{
  "crop_scale_min": 0.8,
  "downsampling_factor": 4,
  "encoder_arch": "vit",
  "encoder_head_dim": 32,
  "encoder_parallel_block": false,
  "encoder_moe_every": 2,
  "encoder_positions": "relative_bias",
  "latent_channels": 8,
  "decoder_activation": "relu",
  "decoder_widths": [48, 96, 96],
  "decoder_attention": false,
  "beta2": 0.95,
  "max_grad_norm": 3.0,
  "batch_size": 256,
  "final_lr_fraction": 0.1
}
Rows from block 5 of the encoder of a small image autoencoder, named by matrix and row number. Rows with one number within an expert belong to one neuron, the router's apart. Each number is 500 + 40 x the weight over its row's rms, rounded and kept within 0 to 999. All counts start at 0. Numbers have three digits each.
Before each expert's rows are labels from the 100 images, of 14848, where the router gives the expert most weight on average: "patch colour" is the nearest of a few named colours to the mean colour under the peak. Only what is clearly more common there than usual is listed. The data: abstract colour fields from 500 small random pattern networks.
# router: router (encoder.blocks.5.mlp.router.weight, 32x160), inputs 0-159
# up: expert up (encoder.blocks.5.mlp.up, 32x80x160), inputs 0-159
# down: expert down (encoder.blocks.5.mlp.down, 32x160x80, transposed), outputs 0-159

# expert 2
patch colour: grey
router.2:508497510418494457474521510394504469504513450454482465555458459487463465496454473411550477499517500471531534473493464474491528477490542492491496517522502492525521426433535526485451501455534492464513487426422443476532479513469521468522440505515466439442490489450539428403474511458437524488481530515503506504457444485491521489451467571552529598499471502507479550507444526524519528532538484493552506432510555489471457569440467435525435490533500502472432431439535472472533429368471501
up.0:574477504464494495593487468527521521454539611497557540503464513508524519542501587488542477571547472487450479590460497494463542549525465572413517451497463455524465525473515460428430497422486428434516442492502488631473497508461565445498474515489568508495501518466534500430523511487519536476492507491464526492490519531520511541465516477506516527517518465486433400534461408530406477501471540522523472489546455509477518513568478489480504536547527492488488484547441546479521520503509480
down.0:498536541473498430520535511501463516463437486457492485486468475558482514499545533530449491510436512567459466508532471464518493442417465557477490445492522499473524537433495524511483438537423584573508558535572508407508467476479536557368499508464509517482494554509517457542488555505549569525442436458541500479431456436464521552509486511470473468493480492512553489553572471574462475445494449510530422484465492464552543508478540515510463449521463565477536468486475553469514526434479513
up.1:462523543511511449468498494543487478464521462451472421503450498511533491512551547487483412517483468509502476593517524542497568552440512515485489499504473523548456420501578490517456520469461459539534482522515536562480539567448499492545514494567476544479482495482433556510549494482541500491453540595485436495476455527393473524490518470600558536517476460511551560463583501478370576489523502527487486509525456489453490568483471439486494566525484536507451435515503478547519500504544531
down.1:581443501434414454491457543478440542437479460518485476438497571546466498507559507476514519554474514484486521533456454465481566546460440402495540475516527469489488557462485541514537516539570515493578459584422460526524514520485540507457540492493553546450486535581508581465523530458530487499453465560477530488512437501525596496453507481540542474487565495460510456537475407493522533439443529492489540540548532468453519517537483450494495501522492488480534557535482575497481543542524504

# expert 12
patch colour: blue
router.12:503584491444509521516520455476543475526563537494536464501497448399489562513565521435527475488573440473499570485516508595546544478493496477522499501608620508444529480502445483544490495440471510498522492471545490504585441458525515460511426469472445524473553527519561528490509469465435463483537498462509455427494496467478532511488517484454460500506506474474515508468526581479500490525509488392466488475512542449403489498480522467502498491503539589498447504483567479544486485414517502
up.1:568470543515547562440467482560437505500519477491484481600470550535485489517487522440431502489466517546506466534517469484530461522472481452496463499478475450468539503467480531582444465474419511447491563529525567485519523518518497481576579534508474464535484504502525490498507465468475474529435459505547505496519574495514560667534534497472494520548493446457539575472538471500443536525492539508455401493481500524483470463529543531469549512585509479563494482546606515516482456492475510
down.1:572503525441476543495475542517451527458493469517352585504543556505475503461501446533459551434488568502403497469494482514488478459486496392540512532490454461466423454478490502484484527528488541468560485490384490451404509513501566541495518452503532481530488539505530498520486570558423518430455555461492473516509502516547538533549546490540423516500468531487510418458462502442501561486493510476513465529442538524518546478534473491538467522472445511507502501500507483550522502486490439
up.2:497512472527522565469535471529540557533521485491492515538502522465570493505453525490569486467502459479551410570587475499542493474525481490459491532544448479515406486490420415507489452553496478480498428499541488497528467520497522525583515491537468536507481473522407550414536454523489514498553524499460425541519515565438429504536508565528504478506397561528509447501455438486515545560511449524507453511475432510550467502531518450541457574540470494566503457537526499528505472481529426
down.2:548597507452476443488422547416535451438429561505476525503533484516542502502521443521515509439555559557493446515460508478456582453547474510517538446502524514481467465514509455554532447532416518552428472531481542528499414469520487550509439449460469436587579537444473507470469467441531500498465531469490486478470536443546447539539498502452463529438529443526512485523563518481547508493461530571509481478488515516486510516481448494509501509451472494548417510509540489495498554512419470

# expert 15
patch colour: purple
router.15:480519524451525554481494496424473550471458463521554591479494487556463488509587461518563537514523498525569415480534497432449519496457455530494527539473519482561522470435490498522483584507481487504502466531506458569528547485558436439528503438599531430481481501461493488464518534487504522531456521466490521489474495505458457468483478539487596437463490430542563503535520504577503546477515461535577503505529501486510479501450584473538424475492492469512563440571521495468536443527584498
up.0:490480457497510468508406497449463473529550485462454482530477509536530528557499460464471490462496493509499464543557531539463526535477426464514614458463472428541567553440482578468475491495459444555570525527496525513512548516496476478433540516511535486499502463493542491475504526526530567503475474561510455502490505496451540547515484518569529485493476498552561481504501397554438499418456447560466407461535494530538481478441552481531512453463465518594523513482501510527535564493542611
down.0:430542435464455434515533471450521420463479534508493518555502494516470525486527427517574510512542486523568499490503507479545521502460485478543603435409480559498410593488470526464481443589507466467503457531524551517541489471471522469447515430509519537538536499502555482510457527543491483536518507438482500455489541517592526500483480525517513559501536400498479557553537508489487437493460540570503471474544433414533507554514479478527518535533434482559458502526543516492467511483492563
up.1:499526485423467497447495485462530595522514508485470530488567526456492436441492509517606498437574492521482505465423547508527461506495585532493422492547497512534501385537485453489501504496495575435530469500526439483474570506531488530511461475438489519495454484538414492412518551457504496481478503536508567489530554533514447530553524483431520479523450522538429489500451541521550511512524470472489449500535460570484476484511475460474459408475525496572525465493477501463549418488521440
down.1:508494499506478452474490479437479506454463519473496458531513428486540510482576551509492539478512518564490505494582502443457475482507509516496500497534447486588459418495498465509482549488491457522520460433476393521577525456516545559548454529492586514510512548490492589483586523459408528567496512568431518540499535485492418446473461492429478512488447495557503523495472571419571467502481487502533465499529501543503528505469516486547474505470549537524540569572493558479538463578482519

# expert 9
patch colour: blue
router.9:457527508489551444496422537423458507502494515502458501484513484420516525498522501624470355481382452470509474507520485537461516488405545475474502489472449524527533573446487556476503490552463494449475513497534483467479500467512413558523482492526534507520514518501512536513474483530646474537546524489479508483497406538480433534537471518512572439495518542542482492497512488499520588489516519561441522470540469493551484526509588544516493507480490489521466504516477509443461496517515510
up.0:491478458526485482517492509508625547524538482451528508421494415517488537493568479523549464471527512568530478481502489471520472544520548463492500539471521496477588520492506553449488513431480510529546464495427426523495546510491461548433508543530477490437555479527517551442532558487463482520467512528437522452514508484482432349519478531507535418513426463588524474614538454515531546475513494521545534512515457556474471484491441512464522489489504484477497451559469474524509553515482539
down.0:501488587511609439473442474510486538554509486572559491470506500483544484478510421478466489489485458460492551504513435489472456432498487556521460440565542484505453498484393536512537506468509480486531507579597500499470478506525476520517539483430500538509496583477528591533486512471520456536537459483456519526472444466415472466535452420465445521494547483499412485599525560450497527513477543500538506537455553486447499508501461526501529472507548462550447496562523511494548475513553486
up.1:535444481533466481469491525516507533469435507488479514464509562541517522464520541544547469543578539553507493500529510445499363494538539519533505435513513498467570483545460550446503493470480458506557512463436442478504522476439509519497549526424499479466497554513507486599504487433517467579572486488457575485519557488471490508479490463495538435508500506493526571522448546512479500496518601375496541475551450451499577492479500506441456458553492508408507501526469543468471547492473480
down.1:521470487434510486505457459487538460598517488519470517482522503484395539507500514529489493520598474541573584530482529469506454585522553544478482548501489448448433548513507457484462534485473525543480504586456460474517540482478441553545482438529526513541541560442497507547527554518509436423491466477492551418464513496490533446495477486588531485564480476564450572487543513529501515580497497487492503437546541484465534507570439464462558435484495461505500534506465526468468512493492427

# expert 5
patch colour: brown
router.5:521444548500535442520492442429469472515494471476463463521570525512506586526488503594537477495404560499499507517519526463456474524461505542470523562458523479487530513490485508595525526549512572458440522569462444454532452566480481560555473435513549533502498542467456441492514523526475540487521596491456452529485508521453444463495498414505551541480497543514490520484486523474478548508440480549541458486499557525570504398617488484494478509483475479474518469468529477518552466432452503
up.1:486512498519442529488514522542465487473498449483467497425474449524417459461515514565523501475500512513500458572459545483457443495539553500436459530469518504450423536409524456508551447499476555538441453487494581409529454495478499577530482501506510547531500585454497499494479472472514476424481529453486530560564523503521567561537491464529532474551460477534565514491575505504495507404476478431495479519486518535466454528450444513455539513541556521574487427504446431549527485478482454
down.1:521525525490477455452541422512552429423528549495561511434524516537521464489498489480424442482550522490551503491465432514496541456437540474539564532488502537458529507543419574505498473490536536507526557473508509464494506512505474530513451480523506478491577562470529563567440466519484468531508499498494504453441555543438492471447469402491450504526446476496447542505372559517511490555474501507459460450475462523517568480521484489486448457490534504426460469519567572528584475473489478
up.2:455524487479452545524505526511519525536512487465529588457527507522464503535470515474468575496569554488554504504560523523498531508527526538477507500555443508481509516521484506515496506466545482497445485486507487464518444464536505455496432490421516498480533496560553557437540528468377404474477538481509506439521548594560585469494485509544501499489518519434552447514519522407505476531444480544555498384476449494518531560515471489504582543489498504517525434504484462529467514581444594
down.2:537427561494531490492512517478491500507472531495461491507487466571529555490492496476466528512477554478552492460534489557515444460479454459487515490510577510479399473478564475524465494577483474474623481513501454557604439543435485530472472466528518472444533388474509571434550557507539483523437489563508525488544539522464455535461492545541529497544501484512545462489446517496522529514488521474554549474484451479491511486457491576477538496470477537511588505489396495487485521494425583

# expert 17
patch colour: yellow
router.17:482516416515575552429437497476499533471488515424499496496498506519466536543520472558523520477484481473457410532520503493442497462537514486475506483527544515476481508522495531575497482529465506458511473480478452527469474462530432514446545486518471450559468458502507507536527476546537521494386504542456483543459432528467459466475512447476576429475508403460505480492561502513440562538395524555435515437496510429556546475468454462542467424401497460489468429525492515533480476497555488
up.4:558452456511533549542483583434480491552480501484503534477490502524455505555514476461535596486570508491553550533484479539560455556528488467494487465495431450517461458506477495520539424470541540502415526492530564481532456419586536478502504533472482518459516542487556553452519496506452419510494569515478565505531528561533546559497474497484454467592536503479481461492453468405525465550462529510551509453498533517453523526500522457506541430506510533480479511478515548548482548595418521
down.4:483464474478541522476545487502463519538487459519465466505518461526499455556461525529435490486507506475485481530505508500506540526468471467548527511458511462511553504408497510438550497496435549471513504411482522546507582477491481552480496475437521442515477617489558523448537573508519506419529408417506451425476461497496439448478536474467550516450444579517513563530447493473536487470514528482416477468503510445507467511448478546494622490592554526488504498472435534506471555529524505
up.5:546556517508534471564473564511455524430553549465549515466443502451537427422462479458564476510528522511477514502467496520521531517470459425515456523510457494437455512471549439541503499529544507482467463488541431412493497481523546524497439498510503542567483447516580513509490504499494478441466534410518467566508484602503513455450489501599468461459479472482501472471442410495418486498511491540529573519486502527550536499458462473557479485572519466455531472411463505487441520523527534
down.5:483535464562609500499508483522516542489483479522602543518508487486554480529453523442540515516514439512417490521515575522477462544522420509474450623526487506488525519477458536556500453461473464510549410563530509460579514504479564492557491565519435506506558489511490463455545502520552481534544518466560469509506468489502462571491453449543514434465533508501495434519535454548409512513524487473507587500518480499515538455533492547453513414531520499480517410517536548463532502521517506

# expert 23
patch colour: purple
router.23:507538560547504451511428535474478479506469493524466465543413474431526534455521500519553422517481479463531486553476467487496474523438494483453516450488432483486505484508510505448501523557489521509514534551450517521574473500394523572526536406528479521539521536525517506470479472589451570491531459540424492441450455536478484505424499493465546490423518584495438494498483518497502495510489443522402502571469532486562505445464538472522471444533511496544402491495523496535596458512524486
up.0:504485489550499572540512516610534546429429481537518480544475495446539517500513529506486489494447460494564478543515432534609477470494471547527365483526495523578453477449519470444508467482500486561457515533534526576508465502474544459556492453517456513425511446493382507479494489469510505512487530512505501509504556525516533615499511559478462505527433497462468407440507529474492457482516520471485566467499454469480532451485521488582539560508499513514482460494548513482449470510512533
down.0:521556484524532536498482472547581523547543455562540493523507491481522474526471459449453516541503483459457560504530439503519544555485500505542473477575494530536520513458486524531489503503424482470532392565446524525509502516534478514507454600576458513529507442538415510497504486520525513496447466485471493544545373483429474437463517492474477550491469425415481470590594449479472464485550499446513516463490503538510554481479494510547519519445493508416510458522575499475507566529496488
up.1:460472513480600420478543533489515550476450490539490478473442456507518509433461506540467508474520476527534465493497404538484463473516454551473514517530473528559466447445531507508507496502492468595499474540511535546519568524515520510516447529452441533444509523542410515476556486414508516498453503598481466494457464450453489541547484565423471597521500462464477524454617535495509531506528518521466477527536479480401578499518495482456551538511466483555447498562492511523480532555494512
down.1:504499466522494522436541447535520520510519521504562533471555487499517496506493545528449458480468516497549585500573485474548534540511512576520450536489413539523507590472570462539562478522500466540490438513551520575523486491483522548559525533563493490484435480437472447441503525470548497479485495522531455505500452469465474514482504531490562478545422499470441477536543457478491456540470535536533599513485412507516504449519448547509516486446531465425543480532485457436503517575548372

# expert 11
patch colour: brown; green
router.11:493635502513566426511491479470480518502487573491467518500455497485466554523499474524476532477523404413501522520507518495512539523489559508492526523470537508470535523465523545588544492510508525476530498513493494500495477540394472576509473509652566543530482538525499531457522554525529521563526452519466570509480462466494412467517447473591531484437510448494530504509494509381451473497512566512436568466525530502530548462577532529491499473500520532482524494535534490466522502518519490
up.24:489509522463475481584454520521498511435541498499555519523480481476524503512504501536545524475511508529507500494443433499540506505522478467531557498482440456481449465536476492533472534537485482443476574488398471428476572542502479449467481489452547477502500477528512524500541520602467480433473497411478522464516537532516532526528570575457428515529503510614599550534551469539519530434506492441540518481424459478545477561463497517552582552473437530608455505489479522521496494487503545
down.24:558503410545491486468480524441548480491478508529539512469469498496499513561483549398519509547544519516474524462503502506527521550508518433494530423464490558504464491563496576597493447528540555555546497479544498473455592470534529455497467499516646507494564533531547519554471445499539519566513570469471508450511551555543513487545517491536522420493487433539542501457498552523499430457443522519484506503439471495566558508512471426517502499443520494552486475481480532493503525492575487
up.25:503541498431509420502531547506426516460495517489621501399479536507516551413444538467518454549514475605471502557530524518513510504462540434482448463463488475470496462473430522469518492562522493560462465478493512526489473537486519472474499571513478541539500487541469489473533490505495585571538485453510512543566452500535463462493526476520507420464551445496461520517402449523442528577522494487504550527603509457569525454529511467543482459524498499485480419514519486494451538463510494
down.25:483537501479572468411504550497476465574398545502473547517490476516502543501432550459516500484391491494474514592527478547541493517488437511510479432537540440514438481495487531461503521430525473497493423464482519538460479432526515471502472584550513515429433488457396480462475527469536522425472480508518507549479449493472519568550527514502504507473516502497477483546540495472418495536554514465511455435498573547497473534468520478602537509490517553518448443457488500475476531436471513

# expert 24
patch colour: green
router.24:505503469538479471541489482585509438485492443454514531507449529509520458496537454472549472494388529499366460524483456531512473456436488506463510406450558449473523538466510467511520468528508479529506511487491517506475500494511519519484528455515503499509527447564494515477544525489507567475529484529528438492485507625457493584445497470525525543462497454515556546490494488472496350498594468480478535484508504539546504564436545520480496547455515473464497581528481473593540480529531469
up.1:487414478437515544491520557549489467413550468487522559495487500539537494488508494500494547496516547550496456486515535453505523588493484559526571510510478560555531489483411547517484457428553497517456489503522533501554459524537506439468489477465528476487483484552486498397498506520487434518478572501521522547542531573562481486535517557456517544516563488493453438533586505457489495445435517493510511475442524476498454558434459507517551513487485494603457473503510506497498607576475586
down.1:482447574510444537568448460482488542392489514488484523554463466441466514513510473488435521508504505458495475485537476456466455531549485538465451426409511480573472461467534412502456486520477500480460511517490466517529483421520544467487485459502475528493554398485532512538481521544513487479550475466535532491445530470522477500409465577506506533550472468556461457531521525516505492506501571470468534454598425513412489550534530533427524467437464553518511549461475549522550459484475543
up.2:542451453459467539526515504495362478471535540481447500486487558599477480482477423468544522464585521521512446485465531527443455468531504476524533462525477423442457505531508490510465523496483494473552469477471502507507528468477532492456503513534560538573468536528514526534507491450465465490472535518500515491466607540527546548557550526452462417539466458555515564473476504470518435459483490508516475433455400464537480578481543514463573541474453482569486491528474454571497542539485521
down.2:530493514530511561506494568537531511474468471454583506421534540550563449475520512446476516505534435444463518537565387513537575456525534460578537493491485572460491476445553516473533486515552499459535563438557523412540541523535521541533525485496520456464488487520560522505522516503445529484491460473424495480515575529483512441484495438549500481542523449518539587417503472479492455540500512485504518522443509582581428539471501501547542541533515519528436513499495462486468478442497491

# expert 1
patch colour: white; yellow
router.1:526476490537517482490513531491534494469534528518459503513501527474491531406558560530588530500445503478495437532522554509476516523554499530480534509453547502511456555430498516574526589506530533489525466420472429450561440570473486447455437461491471519526420508486481560563498511459554453482479433416494518409480427507489451472539524474471464503517477505478483571537512525566459466530497476463500500521518453447545524465415513507581447505472514448508537538475500489453454436572553476
up.8:420490454636549514450521477448503466617522468492434496487456589494507503418529606466463518456537512476496538510496524508547544553572561471587518450523456545530569502488512484469543513503504510500432562454497529486537513444468459551486498505496441527491571468457508541487517479507495502437515574536516559525542585511476547528527443456453504473453456514514518508422430588504494521568492503526510491515433502535527506493469478468513540484533506506515482501475515485526507529503486464
down.8:552587406443492458499445484516493471490574444473565428466505409534497573466458545539464495457444531494451542509463439504579479533457457517503434532517540538500494473561471525537595517486454450512527490515505551499470526553486490460517505500474447587497517487574569526496511498538557431506512441495525485434429489502466503450466504509492540497498475497509508450559513485495478526452561504540495493461576483519541436566536515405456462554473487548549504464452520523472486495474492542
up.9:502466494504509435547494507489591519580478563510502498461530481527512461589468459487462481457546446587457510554549445512527463495546432540516455477502492485435467440453460497519447459476469471512413446464509554538490532459477502464546475498435471431521564435513557470505490512444461477509530512493432461464520496464480503531525406490511562511485585548439506460579518498533469534491531608462481496570467537465547548489491561468480498497498434507465523549468496491440538464501471522
down.9:467482460510478422465484588484483444526497492495451523546412522411517478498526488450500531587486472528535482463474536474455507577506442472482439543500444451490469501512487479517504507462472440483628483507510477474489473464575552373495507491488510495427493501402428531517542542530433487474486544486479494495481487518597438485524504462508467512476532521534511440475530500536415475444534523498496498434506532501430511491586482503471480564510427506524515462488499494521515553535457450

# expert 3
patch colour: purple; pink
router.3:457619439396551513490517406465487486499508510547425457525568534502478502440523489507433568480470508496435472541534507522529535472535462520508488573430453462465483520520518459477502545487440528440507503523470474513578448470524408460490487443557497441442497499493495450543483492493505542475506497487465477510474540522473491450516511408540526549466501449509524497517438524533482563521486463501481473521524530441507487523551505548516459472474550445468456414510586471529528504430591476
up.15:464468513473460496535481490518413518485476482569518521508494506587493489447504461446495572498480571525493499464443473438451418535508509497511561521505509531518511510493459599511442478499492506432461469406502518518504508431489540462491516450500518503501501523519476462532421495473493492564550514469408482525529495478487560570577435454476513482531517463527500541480582492451537485581480532484496557475439586423512573530570479563458442556443460489530469522487518484579494490501520559
down.15:525427497456499499529509491498575445515540479513504457453501489425493501552501517500465530420493526543464527466426418489542517479504488417607482471502528593538499432444446524485434494526424495435519594469486499421430490500505431489469488478458446450514480538536541536501496444549547495526552517428574479467517461429527501499470492536560456508513510477502513504484468495452555520560441501557487472467495503480552538456509531520438520552506463478506542463483408475540516493545516450
up.16:535529479420480513501512508488529444545498500496431568393512546457464486492502401472603540472492535503545505513459585479524440553519524529509520505552438491534521451543486424430511532487485587457588452480517489517526590460548491468477453479493542508483481504527520558455503521477510491440517539492524543497485534501535526504536528544457571500477454439567453549627516530475501490491423461529500487429459467516512545541516463513488484495441474476534529491450518448524453538508511487
down.16:548463534476420435526488450518357546553549523555486464488497499511404418461596529537467468579539518539516531497464467465467481490447571538517523458460512498464523449548454490490513486466514583432520488578462504535463562465521508515498525436486552509493426530512500584522465533505472540497462541550514483511548511517500511468537529475490521462502538494566432473478459458528442526475472462447547534455564549421462481515539541503495507595508502490487474485483509475515518519474517511

# expert 0
patch colour: green
router.0:506495522544519436468530499548528477509444474401598504480422527463510474491539514489437478478474491494535524498524546531454513458580487495508520483473568448492506489566512505445560434440501539477536477527491475472401501410489465457487479481493549490525458463444461419459460525488523565516516491477461492572482498560479464523494497463464568496458462547465496512465498513430468506496537545564374485544461505492537502517484517416461489539508451391481565560507508485529548463537523478
up.0:502520569519482480510483489498521511465489494454514508399486508519475529560561514490515513578531500495409466516427484431507552468523487408541544447500523580495508448547509422486581425409567597552468497451449467476483504518457486501509491449441529416510481568466534504486436494543502489553545480439456529473537524472474514504517449463549501506449534524502502516464469586536494512494479507461480495533474517480432527516481519496473445549475455596469527537426489526495447472519557497
down.0:463469488485432478514452523514445564406504515507573574483441493463482483491500382541516530532537491450475530523397460447553488483537459437500544441509446537550501579485486489517427470496556517502482514472495496493498519511508476430446548439469506497523506507497549515536483487473423520509500543417556554491523595549531566458428475487563456472470521480483571452526503496508557473503438532506492497526464513502492540566497502562506461487527485545556479546456546537464554509525476573
up.1:452546508545518576510564460523482578436456571510557465454519514551485486451490568507491504511458498530476528486475493508579496505484492440563501463505511509515501391538448541467498495535518531488462538448458448437518479505486548499479431465535478496510524458477610497508484468480478518545535497471510459456498545540491525370492517505501512512494473527543508508477428529502554500600547516442456523527433500462528426407498492457538462525545501546458496442509464514480504381496501554
down.1:488460472437480519499509526394486452477569488493477496503486447565481497477549394487496513513516496549564442458456478500472455449551520495463521444458547530480436460495520534508468501547483456544466537513466575499489510499481472417447516491511516522568470431537430459592499504506460552529487463456434473509523464445559536573529489533522468550474553483535533499528501520556529471438492475582480435531552557493508508510468527553510492564462419456617495534498514479498518495460558490

# expert 28
patch colour: pink
router.28:443474484402509466521523550432499535480511608477515486535499527481513587529520490598461500493542454449444446484475529605484526468543550534502506493521509525525572541458454544546489529492460536479511492455534512519447488527553533534528487434571568495531451539471538532580489513481577516507563423478479453539516534583429493432490491475449538471583424521535455550511485522528494501536496448521543485452524506447504515436460533514536467462468507452513519545478523451522509498464498483
up.0:498506503497404553594529519533435467407517557506534482483485555556419515443524520506512490536542510492510547454478540440579519468486511458527577469473523425466522520492490612519543451498471502457489579500498436392465492531466492476433511424483503529532490549581535492545430473498455498503495485503519581424540549485588514481386494467496495428465546527513525571466511504510540527541517473517468506495468513487497454484476499500505510501483469490522490474476520449489516537485502548
down.0:481414522459455501480480531513403489460569527446528507461499482538413536471499474533493539455567534532511547465422581529457522454488494438530586465518475452485431530557479557522487573463489531479424576438516459469469438476496489481437484455498508467571517511521537482577489480521462508489535533461464559476536567530474594534466485526448485494450532485528560533489563519494528501525484465555480467461499529498499462485463501552491468525521459477571504521444473485579527583474499513
up.1:486470427494471478483442608487523457510499527464519561465510493460532459589537536461509577499496559452554462507458516513485472530520456493490496533507444475484523455506553500456462484456479437560509471556517513597529491464575553494516576490497494481474522500561488543434529463538464423510452579549472482485520540590486511533495494519536497531529520495480471466517540471470540468428448525492557493419511544485401455588500487456491471451456495510503556492502469455538470537597470536
down.1:508553411455501487435480481424528410516439479530507490517486602493524472475566481459442495491525517541514511483539490493505453514476454544470532469509540519537538489428453563505538529393471500452546446461511461470510457485483459467463478541512546593538498619516537495480472443499497468460548464522492515535544508515465588477451543385532516522452526537484481505514501486540521479500566462510509568489544511449451504443486522469437455449471480560524535532508482468476540452505541451

# expert 8
patch colour: cyan
router.8:426510565469549522513405460484486457512496540490477563475534477497489571490420524533449520495471470451438493505577559513509502457496516466482502586416436498497550482444480518506537478515489528496526456574514483515507428460515435480473508460588550499506535512475523491492461520465540573471539489517436440447530556473482442437482443440518517419437477506562486522550470534488504530503470498515559537493507522478480503426494557568435414477493544493464541480501530439466496455418520478
up.1:488478459512490462515565464446442468597487447488516492456542537520437587565497496468502485490483515514455516457542551472547530554425449501514473454501441473447567482474469545488489537471460480496587530516479393516469476503502540496460536556512536539458447488538435540436497524521490486536510524509575527506535524492552458463544522529502481460455506514531525561502494433482404485525469462549515497539600488487602486415522525540475533527472588461525495492462510517485517582481518545
down.1:440463467477487476527554545499499479463549499401566570460490418489515521511468563494512561547545499515514501465511526499482530456429480499468436514557523524548496521554475529531463532561428489520565538462532513508446405512409517465550488535514504447554478502525402515547544466517501445421497516496464542470547479525483491447476481524428538462483506385485542474552478510447473547587508508521543564499489547507484476531552485492483452461520461411547481494470489502490488456515445470
up.2:490525489571511513537438470397407513535514508493466498481526529484496493546521487474468438466507532511488538582497494483495469471467433477565573491509496497452524503513537563487519489450440410509492538525417499446521463540487561482504542446472473538521470515478538498554500534569516512495526497467492501491545486444531507494446501479544517398501529547512555627539484437524405435504480475502526469498553597488503520487570557439452442555551503510411502489507558466484487516473481502
down.2:555498450483478522567607524550474428545497531498498503456444540497455459595540489500496469478519550490498490412559521445523455533509606482431519435570537508477495492536502453515450446516462480427520580503508505516528563529496460485445477455494546494500591482523443501505550539522511489482501461548506534525552493529489461478488557500485476516431521484519494554572499531522467537539521462522431475515545478440469533467554506499444458557510601468417540470473482546435498503493524530

# expert 26
patch colour: green; cyan
router.26:470640519527510455493489480433481497515389490505560491517519487492456536484563530467448480491474463446529482489526498504519463483474503489517497547473473463503514501497552477505450460519494523502528476478523459513519501542551499450464477507539480480550513483506532535529462480512535463486498540520438511568505412496465490520524453441516456477336446571573485491496452513532526512471422549520520503573511535463526484457523590398481578523534538461477493593482533478461504469412499518
up.1:549489556517397490502543463513432370393581526415468535547556492482478547502511455505498500493487504471498470445483539521469583509466455480479539447467490451463520507473527520532538574449476456475495463496395457493486457493547490482548498465481501515478434446465485489562528546584501545451522497497521542537451539516500507480490471496532476557478509472506493537496511494449544488413416492512526525519502458548496456468477503503478480521521482469497595567430448581489498553509511504
down.1:486485518523460576485506557490491476504476495481519490596451557550440470457494476480516456528507553480468542408509521449439479536437472472472588458527481428475550482543485547487472460424501499474477466496449485523493462537501491497467507500469497539481533504516487476445476510457461501490498537430477547507511500513525495570484466506512538473497486576480604566428547422531561509591465533536517540467533495453547379536500487473518464537510555573574458564529571554529496491458527512
up.2:617496496534534443538542486556541493434537559469467476460505479494568507541489492441488520554521484540517492511560488563435474467549459496463533472514447485482549486459524554537471547465468416530498534460519531493516494487526570505494485529431531477514453565418541526574590560548526490536489511466484481460486522534414514499479510483544532577525550547458561462586477525503520434490439507519532430525447499525431486483477533516497440454506472494544514556590455526470500475476490539
down.2:495560539573497457506470482558444490493531521551533504435430530393504548502483499477549469471455485468465459554445549458526459526467527499432584523587465515540570529517499515463522531508536479457399501468465548400464510466571529434528534510525603492475514545448473495530511529456523546452505522542476486529453449512458461572521520492491504551443559544506493462457566494465506457451469533522534522452521487503495526472481539546506501463525528516512402477433511515519500520442527528

# expert 14
patch colour: purple; blue
router.14:459456573454473498449483533487516446518479516545552404509494509455475506529430457499449556513496494479511467497433478501546615491508543533508451496475532516535553519540508518534481508524471541447483479472497458469528417527405505487501506479510522487460467482459499473463455512544470536548556546488403499540488420575485422471473482507477515457540484513501480506510444507534482541472589436542544517490546568491473476521527578542495525476405575416482454527468523452491483501465403484
up.0:532525486520515473510531540555457553513448526538544552527410529500588517476474534480497530579555445523518525506493459509479536539562495534466409492571461526425495492475454526442477517488493481409514512477512566512491526443526526456576470479510510501520436510484530573490488511552444441497472493461489495534494542542464495504536496491465530495533528482406458489469506521402489449548521520536549623511483493497437491575519518493446503448543537488421527596499476578547513511526514465
down.0:568515500424489488432541462551471492487530474459540501507459508481462465447529451469573486410556485575569546419455499449455521466484556508479597538513475454469521513535442542504469502544514510505519473479475472574474488491449521510507526512503439460572470418495510561524482509484499485512517490472552518513508482531550518537471520496502561462494522454530533502518442543468527547467482551503544412536578459563519520559525507525566580501452366537501489517519412478469483489519472488
up.1:472458491531438496489564509537520404559492510487480490515511504422462548485569473438577521531561508476469551564513561536475499466439492522478451424564476518465493511474473453527534517524510579478476540516483498462485508431496444521549454546521504505479467446521502459580463452470515505489541502497506537534465492501504530565505443480442545470462491510460475560505417620543597566602522526514487470533501538477517521453501517570559482503510573460485535472504529453458468496468563511
down.1:592481404591510468556477482488555606506494509533440449543494520405481426510521477519476500545441443492522515434512504513514445552557556511499489526486520546481548467469485450501529493486522477591531496552516447526494548517470488539525497493523494467484533425515529619458494533505525437477535534458537452483445475523468451432539499471506473476482431492479456472562509510538499516536477527479571534517543474558484499417551549449520572475470548535494498561516484513494495458501570487